A small contrastive image-text model, trained from scratch.
Model: encoder arch vit, encoder activation gelu, encoder moe top_k, encoder num experts 32, encoder layers 10, encoder width 192, text encoder width 192, text encoder layers 6, text encoder norm layernorm.
Training: muon at rate 0.039, 8100 steps.
Data: trained on single toy objects rendered from many sides on busy backdrops, 5.1 epochs.
Rows from expert 21 of block 3 of the image encoder, named by matrix and row number. Rows with one number belong to one neuron. Each number is 500 + 40 x the weight over its row's rms, rounded and kept within 0 to 999. All counts start at 0. Numbers have three digits each. After the name is the row's rms in percent of the matrix's.
# up: expert up (encoder.blocks.3.mlp.up, 32x192x192), inputs 64-127
# down: expert down (encoder.blocks.3.mlp.down, 32x192x192, transposed), outputs 64-127
up.14 124:376510515429521484490489475463525586521460521529528454474482451459536523511424462407538519549471430553462463448549473484480447530484443514508538552504539506520501477541448430501450529486442526
down.14 119:545532531560521456431489495452497465488497510405473515579509488589506544386479496362476515499488513501519497493453561497483521507465524460483515522478518446522514440493567505508471473454522432
up.15 018:497527496528467524465549511433538515555491459519572493506620489488450485527508482520507594475500458464486473499444485494453506475475507552509441486455564497410500471560495550589472501456437475
down.15 018:479492472519444524464431561512442476430433547456467462544552513504461562559554432513457539524484529522475527532477481527489547576449556487464570437502526469454422550517438510530505505579559477
up.16 125:450517547476531548519488451456507468470500478492465461552507485534558524516456519466467419447483473496390439524517521582461509512587478549483547482505548494492540478399471491534485442557559525
down.16 132:429538509458461504539546560507531517493489458456552514496446476509560563538469444593452483442503509540502493530560483555470566495500529538466586468516571494511517483510505482548505477450473512
up.17 107:490506506474543454419481506571537496519499519412524500436556521517555438493474514529438533529464571470528506456439549565538554568498514540540526579546530474520586557519479494446534525436407481
down.17 110:548541496414488430551496522462482474506473503516486540456509469494438524473453505537578548527561419532442538553507463561530529489391496469450531558489521486492504557511552476519511483510549518
up.18 059:478536451493494503541488505511509607530462473463447505502546455493543427490447434571449577514551481530546529497457509452543437456490493479525472522489421507509517499566482482447495536502520486
down.18 060:485540497591418497548537549565457508514444485430529506487520490427494535429457481482464463469489524507472482534473527465467558480486513496577537536475512466493505483493430517491563538560441571
up.19 023:574509504439556491517486522454513485510490543496477551471479522469551539447477484480467499502512538501480506473504445545495506486489538487473557510468591501545514538500425534479542457422532465
down.19 023:559495478536420489514498420517536477520560520480515498506494504499569545546505501502510553506508513468446539505524466551606419516503483572491522551492437499511402430483442476488476512519556512
up.20 115:489485503504473527475520467520550590475531488457482508473538472549492462477528566483486502531518526562509511484506445499495441488500462480574465528503502553533512540509498483518478526481521496
down.20 112:538447519506419448501445492517474543484469503403531521552483492468556449462511476469524524519493496489460531493522493540527496548558477491448526481521473527450480488536495568487463473519513572
up.21 064:508514512472516495558466516573481473455519562516497549520501537489426493549464443505459546470558521550492550543565498492527537471507472583450529481503473519443495536554497528548503467492471554
down.21 068:548578492515532460542496451449443476477529503510485549508436477605493396558544445506574528481491498525462444490505446534523434542559493481531446524504566442516460512504500493527525516587528498
up.22 113:463530532510461544511489489511526506459494559365479577499561548425486450554467534504521581498451505541578549532521465478516499427561483506545526521477545492493554463449457533500490462441471570
down.22 121:547450496541500494457487497496602520491433502540497479456471515561509533464445572516569468493508497487535524399527554419508504510493518477559519541527515551494547577535493524489496588545492537
up.23 116:484496489526430474516489498523447489485519508421545495524536482516449594505464492599477510472477464494433559449495534508454525481437505592573468456516482483355552521535511568562493517500508521
down.23 111:578497532457492526516542478467527543465449505567425560517467534432527505536533523511463454502454450575529491539554429509462535503484485494396453493514490462480473569470478499471519507385509443
up.24 129:516441541584530475533511485551510491544501435478386480494489452468496511438435518489453535535483570485457489531553525429495440483417497522517502554479497500500521520458498531511581488440535454
down.24 123:481500467512520514511542489463465534490467490553516514515505471504449518447490580521539512425503550567499512402474494545471467490506504488517458413494502538468470569506477531487541516594502537
up.25 062:430536468500517470489478577527498474490546451475493445521411488521454550501551555440472490599382462505461500504543523514487476524521523514587564564480563535467545490583531511511533458530424488
down.25 062:481459479476476587526503546570511480512503541502530461512431547474521527520475455422537525515491465473516472532481572511554476529429486465540536414494496503549457456489587563475513507462531568
up.26 100:511477477548468457599549564437531510486449376514468503454510433537533514517510486559431442478438464552499536466481483495519522441550532498443391470410521494431548519475508485530548484504507509
down.26 102:456466525558524516474486516512482480536501525487441487500478445449433441563527537482476520515471538474525546528434530520555533472496479476474475547525510523524497488523542508491501449534490499
up.27 093:526493505457549502523569473498458460449499475529577508565548519491509476487561451434499480442492491436484565476484446515529494492461460442520560493523500552444523515535461517530515581467499459
down.27 090:551502491463494492533492593498454352498561487519412439510535510445498558495511482512509535532469504518562480521493500484501503543459543489467541492505464434566490491551473450514497480552479536
up.28 124:454493507554530494489529483516556414508504501515461438525470443535416459480500473418499555462476529406512424497483494472535484498534501488526471500413472527483486484432470467471500546512489536
down.28 124:557523499467516538476540544496496526530472453425593457517566527540538559457479465518485501511566423489442511450535502535492552537492463557490498459485499478535515560562474525510434459433471465
up.29 125:470497464488555527454508475543528541453474405564429532488501497406458507404450510506521503517495458506530435490522579526418527468532443504498523526509494462477529489481548509480503502459429509
down.29 114:434509560477506463461496500517494551503536472470529543499492530483511464427452497484458520463385516429421469486496470485509430488509519462520507501488501485485544459454489532476555454479483486
up.30 118:464548486499462524426557526535568469478451492439521490509492567421488545448511522438514516525474481565434416507540511498540427478473553474505587485520508489494443511402511494557478598532559500
down.30 124:536527528409557526476575576525533552540531485516474522508479485501508587527453526576597483486507533501509453503473545519505441529528527517505502458484552490482473521513489542419506558427588485
up.31 110:491423535462462528547441561483444511460467472456472504557483572527495436475455515513457541478620437453504427536421515526574503547511595554539433494480529438570373464530453538528471578511506507
down.31 110:477493519585443502526487523550509457454502504458523469442495473429495426451499516522573534509463562468508582441474459470437557416491500521437530466489555476460474484493448463509567452498476508
up.32 098:502490511570429508479479524442453525470505524517555472459539512538506462538467484473483432529444428535531418526481498472495453443456517596482551489531501555446492529524502510546532473484451505
down.32 095:522500458535497467544443524531453486501484478589540535437450459528518579527519436476478461499480538538584498498560571517518428506540537536491473475555459505618571514531462463481409499550475533
up.33 121:501507399513472534506501508490500562492499476513546541447534545508506489510487475465490563530612497448508504441554524492493515494576486520597514408567458464452504491458546478464550592500480458
down.33 119:472482517448510426501518558525556499553515495462562508444503486505562536475506462586555541481489492525519455478496526482494432484543517525533460493440537486523494518417442566539531508449544526
up.34 052:524485476492460501553568525495518463479437547487576498544493487539538447441502433523455527518432563450381491439464533534569443473542475486503502527455489461418514480479484493465553487458492540
down.34 052:479475509493480440451408568488547452460452451441509538533526445471440440446537531557526545534500520450572575526544438528514504518519531430507530462525556493491508473470568527478483562531505502
up.35 098:526459489490472472552445542479553505405537480543546529550459510489483459475554521514513473489405598501516527475436450493524512518429525448511458412494548506468492480421507534434432475489531528
down.35 093:471481493466462563539540472584444490571583505507488536486474481501475519537575479549537562511470463478446506467492466475473501474535454522637511504529542548535458489500529536553563489488562540
up.36 063:496499602570413487470522505517490502528564616509569493579544454464491443461491501501501508490567523504506535505481463493389487453444419499487474530530507529510463480499523408478493444520473487
down.36 055:531440585467506533493494455504498508467501505435509491511442502498470528471520485543529549510558577568476508481481504455539479541478482436498481528527476526497471560553560557508534490568559550
up.37 082:574450516512519512429407574458457518499468595537519512505499538474479458519463524496476593496480539556543501464491515557494462537456452614455548434465519458510500513436519533563455464478559524
down.37 084:523514491456537489532504512514451488502524536500543520499553443523441516444528535533453492561509460467528513569421541410526595514512494474570586457605546530472464453492553498508494526439515462
up.38 113:446510496433501530497475518433528504516505499476523475533439510559484479583508490511427553489518527475481519447465503549518523549513507578481531449485449535571507534454496543513473505554447469
down.38 113:525556458517461469525425424489455534515483514516496517508440515542543499512508458492420510425469485468501469574564575475491502452478505499544507506465499517450464467474470608564464452562498579
up.39 082:483435480484430479506551483484544531482477546486500586546482467514502478440513489428440442527493502442466521565508480456490469484536523577507459466481478452511451542484476574528550493495536432
down.39 080:443486443485488522511517477453543490550476527532506459534564525603484480568499510528442487532517544492455504549551502486475475541539498469519514470471414550525438526489581533456484516464561416
up.40 121:509521552553442550417521497494478465558516564459422473518520521477581463487598538479456436528460527488482513521497496444429535461436454476462516497455534579480509521464537481508565437555522518
down.40 110:530521464428528558461466494525525538532497478501520583453513421537473553462494377427535503473480467492493453487609545484517516615523537422579524469541514464445545464493492486486500476419507443
up.41 087:503519575491507498555460546484513493603513368495516469435478476482586428458535489488470470524504474528573440491444558491516491516469515466500481584516458489407557521560471412515413570532414486
down.41 095:521449539618417542505548493516493447430500564521468461541500402503451524544529519465551512612514552509551500501461452496499495570471501477522449493504485497531517458410485480536506441533458528
up.42 113:493459453540542488460475491554470632459504506519508507520497487548512480532418510489475531459487499511507481555508444487477479494472476518510544622523435511451508494451454599540522472558463560
down.42 114:561527482489530515521468480462509543501522492516487562490462470567547578482548542497464450509482537490553513471552525545431554509543445552445538443538545442537443552482532510445476544414540505
up.43 065:491508476506518456445518544511445500478489472511497438570543529493486426503380461536421508526441435510467538508500532505471475522495511506469488486418429477480523552496531477461431510486479491
down.43 068:501480473531472427541493542569493526523480484548489521524459514510472470482579443454571479481515500502508525562461582475546516486550503510502518528520497468446527407536583500463558511478496547
up.44 031:436530512497499526513583492444497512450449526450537461506508507434536431504511421552471511476530554542583553554523488496515473492453515511487498566484446473516471544504488568550461514502514511
down.44 032:484492524498523505503466459427517495516522496488556465468509507547480446438482502519492457431494509548519486510479509495453485446428546480526459469504533485463530436478462496544460486427530428
up.45 119:494512617502556440418492474473482475450518462467478526415538524470468476468412537593494485494465492456503490436485519516539522526495525558501524512512573537479447539446506444487465516641502525
down.45 125:535474476493547600480548531476524532494494505563550503521442526500562486462581520439524442485524509497512513494480470468562492546458486501448476514497466556419529495498494529506581447517514515
up.46 106:509507545536529480509537485475550524472436531464519446448474472504593499538521529574483529417516453531500537498555532485456502579426478574533527474500518555495488488418493414485579452541572478
down.46 108:456493548583473507483532463459515523547544519492531449484525511494448550496512488526457548514550569422467563514452532491485452423585466450476464512465481553451488557430494487517550459535495497
up.47 091:479495534533442571470535477568535559519513488443476472530559466462464516485474429413551553508468529486513507493480545440484494409486467489520587471513582456501512495481555544475483528507497524
down.47 091:509468495484485555485488561543572519486472567433555464534469548528543490447458491469556491505454507478542449520384614447454484471533491551519523482500525440486476467451505520515486537567490512
up.48 117:462479514509539557507453482445571573489497494427520505549534496469455502450436538460518476488489501511462474551573511482554383526538563470458551480580495451538499547434525533512550493469509487
down.48 117:578516526442509576561501429461392588507481521503551436522514496490505460505514540508566505527487442473484487530449515494518468468467509485560473501437485531501457498415480458449526479489590423
up.49 018:524434516583520540545509510470503489508514512571514532467603481535428572480535442387527522520497571464496553574551414559478510498487495512466458554491489452465465520491483544480461605463485534
down.49 018:477488528462473502429528435525561439469521534462574483500538435457506458534548545558420515512529485478509476452513468491470521438548489435446487488538549477580457451530478487490470460429440512
up.50 084:511527512477530601536419545510460482496554527517592516521470476468536453424492455512421568466487532456462481543496488463515563517542486435436534480561484435449499498513472492469533518537507505
down.50 086:554486477581549441479468591591464566486468541483507607466495493529529501508499471522499555484517473490452478456598515525443457512446474456532530441421518436445551512512443434530514535499481486
up.51 091:463469475513493443474510565490511555502466490565484506447465432459489436493418503442465491499465496443428544456462544601504520471449509514533538492494542544501479514520453573515532540480582509
down.51 091:540544533544496472532506496537497496514536528499487484530494474479502455587493578506467506443517499471497475580537524513468438457461493523490483501410416496481447506522472415463501513467543477
up.52 122:466520520548475569387563555512504540539559505476588487516501540516465508485500537579447506469518535466463535528551509488588512535482487447500519500490496450507506543460465447549507521436521519
down.52 115:526548529521531487517467507455484447448540523534488457476479519475484551557486546485513461563515429530500443456426446467462558514466503480499513531495494436485496487478510500552498489481479435
up.53 135:442519471484477477477474466470555493507479423461443512478602546474508545486465482457510532502498528502418467419481502531491458498471479471506503517549491398517597494570516402442536531483486488
down.53 135:415517485482493482511596560567521485520447522562603524534522534481509496419480520488483528473475501570544640473499529472461458513495491514538460484488544454456465483480497583501430534496464504
up.54 111:527489524504480570506515501512561541489482580534499499512453506499469535538523537516513504471505472502509538491509458436546502442463491533487476439595491523487488473458505602439527527462430508
down.54 112:500509491479485475494502470552571511497499566516500485523455485518506469488534418417510543502565549516503471548509550512499541490530576535575464476548465452563469495530554526486503478480480489
up.55 130:459511508430487484483511513466556505495533461548530519440564473516509477452552492492460501516432480481463470399508502513613526461556426497546416557520459525487475471442468590553475504522538524
down.55 134:442510476528515472523460467476445479436483556544472503526449474472533505422508431449512555511489483502486517520516399462480536494465412544457495554493576444494496541452527403509473494471554504
up.56 109:465501481538542438488530519457448493483555505496460432484451454566479526526481503513534575532529455551414491483570478479534490532399449499498576500467521552460469477550509492471531522430491508
down.56 100:480515523475505434538500464510464529556473493453493526536494473474484481478420401474506496546513523459479567455492511461428568502527467492532486460479502469515547545571545457529498553478470451
up.57 105:551468422474533530522471515480479458541463507464560507554485460484448482409580511431506443484460533553554473424487515567543504482574430468513523542476485491496565447428480549435570513437495495
down.57 115:542463522488496511509506556475563518477546480495550507475492511502560529449454473508516428466451540439443510482498501501478461494488466535451469484558490452578493536552534553494495597603472444
up.58 126:481484522400478483396479512435557563501563587515481464511559493432504494494502501490521574476475521490505520501483523424467553477441534539483487514499493531521413478569507572502476534484489429
down.58 127:505494493568494485538529455515487466509432469448510481591444551557547476428479450514524468430452493590462525490514509551501512455504433527483496472479546556438517497479451450487514515542509495
up.59 104:511488494476549465502426509546505568496489589486486428537470522440489557480460585452385464518473500511487556436497474454500529510452562487597435486568465517534503470444456514476465414525462498
down.59 123:501549523494518486441511478459483522444480510426555419504512451490492480553452508462472522491475529533466414527502521577435422539478531497408435490483519526478441499536425466561523477495494491
up.60 130:528480418511481471543469537486442449519512553511443460492464545462504556437538471519447461510423490498508510534487527510469484505490481515570569552452550557544512535478526513450481486443442512
down.60 134:466442469538451555501501492543479469498471452573445476441474493444459518559488477537458508500488426534480506505461465512556435529487559580433510484541481500571443498523556497511506489451450536
up.61 119:518510418497418547414485527457477532477526456537484545518500462459547479480487479514511454479514474510523498494510516496506467509451557402534503468439535464476479527522463503540558473483494478
down.61 115:415465498532460502497472548536512514518456488529500541494399443483448508489516490452550582469523460507505493487521536493472466479499529495496477520431510463469505497553472556499436472496500510
up.62 126:542473502510529478485483598463497484528528496451518505513485474479468533475470535464488506517486509532459456550550461482549419453472457517522476488517462455509500518484474481489490597485518478
down.62 131:463475472549541507512487436563458481567460422579490541405499501509477530445489505473578512487479464530522411434467512540511461488503441517593458518501519471488469557473507506554426551500537509
up.63 064:424467515515468473539519582478504484545501506538492559493506477473559462521557481504506542417507523473561545493528527466480479438559482545514555521483454431526490544479517425465464462600424614
down.63 063:508569477480507403552512450524476483542471497515564480528522543475419508480461533554458486538516520438489505511499567504504493494461493508543495492524521501472525460511485455467530524529494510
up.64 103:500491484444471553484495470501540544577472535530520561490494530463478515480537490549531455462470580469524498496508540448514489514476524451478454491490513503468576499554440521505498486462489557
down.64 103:533518485462422554440487500490510632488418517451473527470555512458572517505511520556528515449477445505469481463522510571512540545524505436525529485499572467490488483446479493541512476443547533
up.65 063:474540518474468575479507548465479484491470476563553462493485467491486463511566459534552518492408535443475502564479417489523489467492491512513507443513593513529492451525498512437538491482404426
down.65 065:453440518490435459523430436438474559503464476473521524523434498463464465577527502509527538480474558490608543482485554517492562491468479471456533479457454537562479499520529498458592529567504458
up.66 100:535494504554468495535522509530557510488545468529494484500463533486543567493524474499459589584575480492461530417422539481474528547484538540490435460500510548467516452466482488495522498528593487
down.66 100:397458498506549527484441453470430469507514530505608453557579534432471459483428431504543506501498489499526569530522486428527473503484484534516491411557538493531526450421525521529468503511468531
up.67 115:490542461530410539445595549447475544433517479531491487520550466458522517548523475413463506386449520446528579520553460535471500487495555480531540468465501539457472486432468480565499484460458492
down.67 121:543493482472571431459546472416527497533479452505520526465546425511535526478522574466545481537505541546561493498470483417511531472516466512542492529526509501450488462497517492504499511517540473
up.68 095:520497507510458489462534483501539467503462527539496472511441458560575547524460494516461548531498508478475491505545548546493524478502527583546487513542474438481497571592490490500460444508474477
down.68 098:535445507506506540449437487488458519494431558523487422481500465491496485492581441402469543476526440499471563454501516501489504502535474477534450578426486532480565518477472427521518487539473474
up.69 127:520480536514501549483492433520510563503479482460451513572499519549531533532442476487448543489530503525537503477520493468530524525573453492430504508562523473406510530505431568534510500464463621
down.69 119:507479427545504485552489501530532547470521507507440443472467452540456503463453449476523488512491494509545416483492520522557432497511453493506526474490553478499479507465534471539503495531489527
up.70 120:498505462471518515489539517545514465501514532418505510464523555438474489443433470543458438531466571497460595559519514508445549456480528497489496510539437544519512509507504514540456489546528480
down.70 126:527463526538490564456486547525503422539555540517441403489474510532545507526541457458546530479497598528441538575539460566508508491478538494514503496549543428492548551585502482467478497521527505
up.71 072:520511527477430511558488529458430518490481526552444546523528513497471495416459540464547538500491452585446488539448492566532480559482495440535491582484466471505512526435487502501457496502491631
down.71 070:455596451530537533404519534520493435552463457572576482520491508609518445527525539458474534561497524518443534508493496511546475497492438473448517555483504510512535474503525519514470478454515535
up.72 105:488510453484525552490441494471497533480500469493474440509470445395425398424485429509533429499529411568537498527502452462573456482419437476532519563479451437462496525476524432532489523460530546
down.72 105:489478480477551457437510483493563545500464509452506497518507517533522539510483450473507509472541473442522550427559531467502504392519539502551444519517573474454478550551520458433599516554567476
up.73 046:429460487490516530516497443457453484527465541504482524497531518442541556473563493532450471450473480462522505491503395515513479496528496581499496548552502547481430542492522534474510510561450486
down.73 047:474524541458523541493468505465517456526477515454514489526482447547476568524491514560437608505540483474493471469511483509480506521529551498413440580594490519518503557528473497547572495562552497
up.74 048:498541554514543456569526519435531487485498493527507509506564433489534504532521435532500465445517453500499496490512544483474504532470544438534512479543501464509454481555467598483545592512507504
down.74 050:572495486436548495504507555443426429444435516494512506488509468508505504483524472481455521462526498526485504504492521490566511485521497541545466618482524567503552426505526482535540501510540506
up.75 067:485502548587492486539546515539529444481555499528529530505586454497516494526458421384499470566493479553502465478474519484518558527456441466516468450508465452517539489471514526478490495475460498
down.75 068:468484523468513507501495522553461544522512554488472526515507499504470497488468452484405489453494498448496504376449548441521504460488523462541504526474480515564571501504592522503446514539548445
up.76 117:549520533555523431485470513494594542510459522417513466498458557547499495519568522498506504499471494499456517488556510494439467452530419481425456481499492493514498517526506445453492460464462550
down.76 108:495517530487395445449498398504509477497502482433469543525528495452541503416443501436478500445538533493535507426463576547540520493528486490515500441464440529544494489515490496488505495433574489
up.77 109:561532442535544490492509453509484436480457491505521496473376450499427481457514523469508563511545517470505506532548513530545459563433448458503561462521460472492568450566478525496521506466534477
down.77 110:586459473505540520545472442487508525513466481488466490532476557484441501519557539539557468429552509479476551501557503510539461456458515439510543464493458588524470423495491542506508566472464493
up.78 114:533506467492506503456525523490460468553479483468495408452547610480535483544474411548528481505501501508492494529504488501521422466427471440457409494428510449522474507545534599488493541535479483
down.78 116:528482510504490410525555521497539454436546530476515490525499488464425485435477557586448533413475461597506460497566544551503571534496595534508489527445534466489512559498514529500450471462468486
up.79 124:491487471489521457520481491466512500459528452486454578460437482469598493532498492518493481527501451531470459497479497526541562492551499572541512484500554578580510439522443508486545484451498484
down.79 116:546530458555405460471456497498430420512541455455524454539492526471537507544460543470438524462530414479539485540538473479453445551537482542433570494427508449552427498499571507557536470487519532
up.80 109:497508509463512449519476510538474483469558460521519501502525549493516493572492512480533522500557547579481463431518485487428507546487563469443459489508455567564470477439543563470425524454500485
down.80 112:512506447465473478494478481442557577468558501431501491465516471511588571527535467545533512521482494503455489480481455513508509469478496422562443449445499507465521469537510539461522420527552479
up.81 100:457455510579506542545458466519512505526545482520524541538499478470492407458490402470491439508407445526512472410462436511513575486479584470523505481503516452451483584526495544517515421503492484
down.81 112:506493523490553381486516463470446436513507532494468503504505514485459558528499519507468480440500452545472526537516526505539536534460579562392544529451512517456564426519529526507565438431527534
up.82 122:413518516450532416496498507513486514439525466550553555452534591448439466472481506498467447523476528516448452488470487592564497439570445537504472516509530457417517488619480462485517503487566468
down.82 117:471421516511528504501452530495381553472486529467466460581461439481421512474458530486471441551553554473484537553512499401513556542438440511465469525466528498480517547457450566525480465480510502
up.83 096:523498517583512509471504574496541574526521519469554472516448428464532502546477499465509450533478396516505551479501437434521497468558484504457458499515586483494530487554497552567477489533458470
down.83 088:519493455595537515491541493534537477536540475478519468460496421488516478584510512513504530498472471527535481496487399450474562477477526469513563526585527465501460482540476527508497493524560462
up.84 088:464505484477576506493506536428479543404447507461493400406475512467534490520486494389450446569508508467502417546453465539546512482511542579469474541499491482520491479502468510451463535386517467
down.84 089:509470512545439443535434512488482460523447486479525548503512559573528495434502487466447486462491543468524487499453519556530501573529483600451499441591505449484503459508499498451507526502528483
up.85 069:439538535472520468520447564544437460497503482585510511501567452538518500549541458474474519552463473494494538520466471534567526564558442536532450481540449465491452456529592510534479464472534539
down.85 072:543510515475494457524485358565539527530492532469478502497464459547505450511528486516457462573470523567474484522532574489531558460458486544456596464500547514521507498528543520465472480542521497
up.86 061:476503444560512489538537540528482440502478493534509497491455482475436493519527460477492543543521480458511465511551480487525483518481501477470439499530548516485487481458522462561481519511579556
down.86 061:541494559490513520531524507499520556500478472511426523525439500480457533432550502440486491514491440539512481478459559494496478498535535511563585496513489470507420546467515477538540481417554499
up.87 110:492511456527438527524500421534511463524458458497469446515506523460437400513493447497546572501519549529554424505484492510590485535558524471434550470532478541493526513590514439474547455481535505
down.87 115:519526509482591542493554494617493529483464490583488497509498493472412469453456491487455513526423554463523479472547534548507452556492519467488471469514504494440475534463448507541437532584620541
up.88 077:526512543463524474498550502447471544594475439419513563499529501489538557414450403518585475547468573425532461511503563493497503481513510498523493455434515459492509499478522429471460520466500558
down.88 091:467437439510511557495497514471542517513560531498511464507464535512489506420515478462490512490556481483468548445519567504453505452487470426529479559514504505528523438495531413443526472496536554
up.89 122:399501533507509554506530546477529482458532546505456485544463536458474455419504489484451464518475409470477487479522467482526499530477500464479532529521513512540471511574524421539516463444490438
down.89 132:507546479494529479527579562510560574476428452463497487479484531521502512475465521498527509490446466471523469458529523489485497487436503484573542479494469562457502544480519469424492425542470437
up.90 031:420546509497536485454444577485487467517523570455485473430526485458532491480469453458456491509493495449463517522504476495519462477506455582524448557514495494525382426530491541425460539500490540
down.90 031:482490454433576517568520461515504504546466484544476442458405500520439412497491461528524498500442514488448507502493561513468554495493444477476527474534537467455517491527452454557481478530479512
up.91 071:509503505527476520532505533432553534506519586516482513499515531509482524413490458459471542512452502561464493509515507480525535507515526561507485433548508495462438585491455547471507525509418480
down.91 078:450475527455522478434419523460498538516461537486516428454455434488505503606518496488437492491455575451464497532488497525567572484517531488453526556436563431536548604601446451501522505520526433
up.92 097:492526524479467542528429443587456515501494495514488565489436489578571500614477512540502577417527470558527493497507567580483485528477525520506515508559523494485500499557477543512510560505597435
down.92 092:452474517504516521499470480544449490511517491487482495520488458469521453476469501481529517474507467582456537560519484567515474513461519443474490505463501474532532460458569482581492511453492583
up.93 126:436484498469501441553466488486552493498513613557495458490517503447476519559564509583464449511549461527445478528510466399488558491511489508461509531441457533616533504482524598530500467482486498
down.93 117:496458534430480500464478474474447476467420479475502546581496417512518501552482471519512540532544442415517500424420557540527434515476534507551468528507458517561502505473453469448536552539402556
up.94 100:510481502527480487460485477419478551572492563540440469518476610527542503479529526536500523520399456515547444537482566518423492457548517627397478466509489531494466489462460499467509441562490444
down.94 101:505531475500502440545570544508517561498452470522517446503555522475558502529470435435482544465498532506473569511482484484500616539525452510413510492516487481515513486539519490482535512529588553
up.95 016:527497568493537424505455530522512600519523510570527531501498468545530457493518508409495515445493513504499533526396538493534513439559556532467466443491512530502512533476522483563521538505499494
down.95 015:480556453491494544454489467522527501525559453479467497478433512500492501549531531460480537461487506582562488509513530479527520529547454511490533531495505536471541542552519483526491518400486577
up.96 119:498509533497509493528458528463536512490474461475456504557545549508599527524542484560592515549412424491544513520470456494419524443482565519473508493494445508479563494457420450409469513461433454
down.96 114:552525462486475489558518431545480461449499533580464507462447477525533484502568448479479481471442474572477418478541464567447540536536498499512483458499553438564555549592555477460504482558468571
up.97 058:461514535481487566490581521586514533464468462480500577471536516490524528444472539457510472500518530543490513469519488480528527444527523484467473589533465509531477555587451452497447523459456517
down.97 061:487462539479505584484481458424525481511467503458471461538534531521428581533467475452453500528452536477466483473479559507452514535505475554432507560408518435538458470551445522492491582496446493
up.98 044:522514531433439498457514569500481460479514463501533548487486521466485468447534466489534526494505490488444523539431499507509528492497518535482511636504444464497527562469501444411568499527538519
down.98 041:503529588403505508504469469564500485473494468484535412506490427463491529490537567496499511477520449488504494401538433456556505485479525549428611520532558408572429485517480474482501489591535534
up.99 118:567496460530464530465513514554555474487422484529502528484510502499596486436552491493571499476488466523494488506458485552572493500537606518504497507507461481514477469472468495498560519504442487
down.99 126:498544494448479423559482587536486544510506426408438464483479518528486446441482554471514523499465435458551552505504476496472458496507487461455562462463469501613505539525566491487534470506502517
up.100 036:580502496461459449529560477484472476515494501521532536488504482494447432442466479480511596523428508509472575515473459515599550501527528515465535429450518511479541483432523484503488474411482526
down.100 039:515502460481415504527508556434534500495440494425458480484458516482525477533467407495525507556497458489509529550467582535591483534490446548391522575503516527532513559483602557518519548542479548
up.101 108:541485446464498444560464453518433481510512441558473501486544480494575563514560501561453413482453525530522602565485460557455458546536491486462530482451483537525518538460487597519469541507537477
down.101 101:497439528507457537439505544466482437482576577463498468468506445462544547548507473504470472440572587442522505474496469504435493492457449506422460515461504526557480438509482537401532513518501516
up.102 129:567508512451547481516452533516507590457529500481426495449479512477432476447607500516516483507519562511557519452462520560509480512467524580508421485509514486464523447489521522514474571579495448
down.102 133:460561458526475441496481533561492489485472397456428512502476497482450458411474591455546502382528446456510568456471524473468471553445458483489465510502487495458464486508464489440489444489562443
up.103 119:549500516517464574534550495540554495531514441415547557420529507437538534523497467580497523492477519532472516541490517483512531504460561604491523585503540534457493438495470559476515541507476492
down.103 123:562501477575457484505522445502420497440489469510507572493456526488531596505466452471510494502522521510407545386553484473550489519549474438581509490520466513481551522495478530528511549404484564
up.104 114:492527556499460493443522514573468497451516520493443488467485547479533490512503538556474558503541554526501495464494500514459517502513489531525546503553513483497562517502438501540539528497522480
down.104 099:503442409542477375556526523469533509528482501497559467568544455536481456466485530419515547531402462543476504445477481470542541544455457466547497518500465506429492426495497420519492587445432493
up.105 130:465534495483576547524530505463513557472510585496548499472571467455523464523505509548454464551447574489507464514533516448449444488532456488510544475597518524478441507508475532566549520569474468
down.105 123:490518458551481516487524472561501418510451569453492485522466515587572511543532500486517496493504528491472444529494529581530488560580550482600465531517502536515452498482442458516583489544549383
up.106 102:446499509545520506515503576499555482449495530473450503576491507498507509461479481497427497506492552545512487456481467417523512513463493536453406546497420508497531554523485482586463557542425495
down.106 098:485490489497445533483452426419486496455468442435450513467551489501457440497475472538490514484464553410443510456488551495460493532592477549517523462452538494410424472491428533521503552437589517
up.107 042:530486568564451552504477592444526464499533471469405523492453468420457523535522564510498511499460448518505516528437536527461481453522458513480511503518592574543527477525529445505452450471518453
down.107 034:553535434466487540389526464604525480501507471532527569512579514495523471469455485567426513496495579435472464504531461568525538514527435485474550529504466487488458508434513485477438483567555563
up.108 101:485496545498505475509507510539544469547550506457461502516414523564506530469553511567594410439450500450572498469417483544464420494462518541490521463468489455523452499511512512491467535534511514
down.108 105:504486466450499510453517486461508504474442518523501475427487503447538566566505493507497522443513460526482537537534544519533542455432563533505530534532503500540547558458534392478477534496479526
up.109 074:445512520465507444564458541523488481481508480546509507558478538530474492475510423535455538529465503597514507549507509526548508470565560539556443464535513538499511539487476466492456564476523491
down.109 071:519535366551524492566444601500519509524534515486495578527456547482493504508434459467511495489519519445523532515486489494538493527462423533481534485460525513515505523521588525504488556523469587
up.110 116:507489465456415583474471488479529447515472458498479452555480441401515537477479523501534539491541555488517498459548552525548520590557481501474517470532484528469571520535455509530625542512523542
down.110 105:580416505507512508533489556427461439527513525447508501486419526474483481503482505575522441504476447449472422509491470508617531529498521465474490508452521580405441496450474556494532495520493461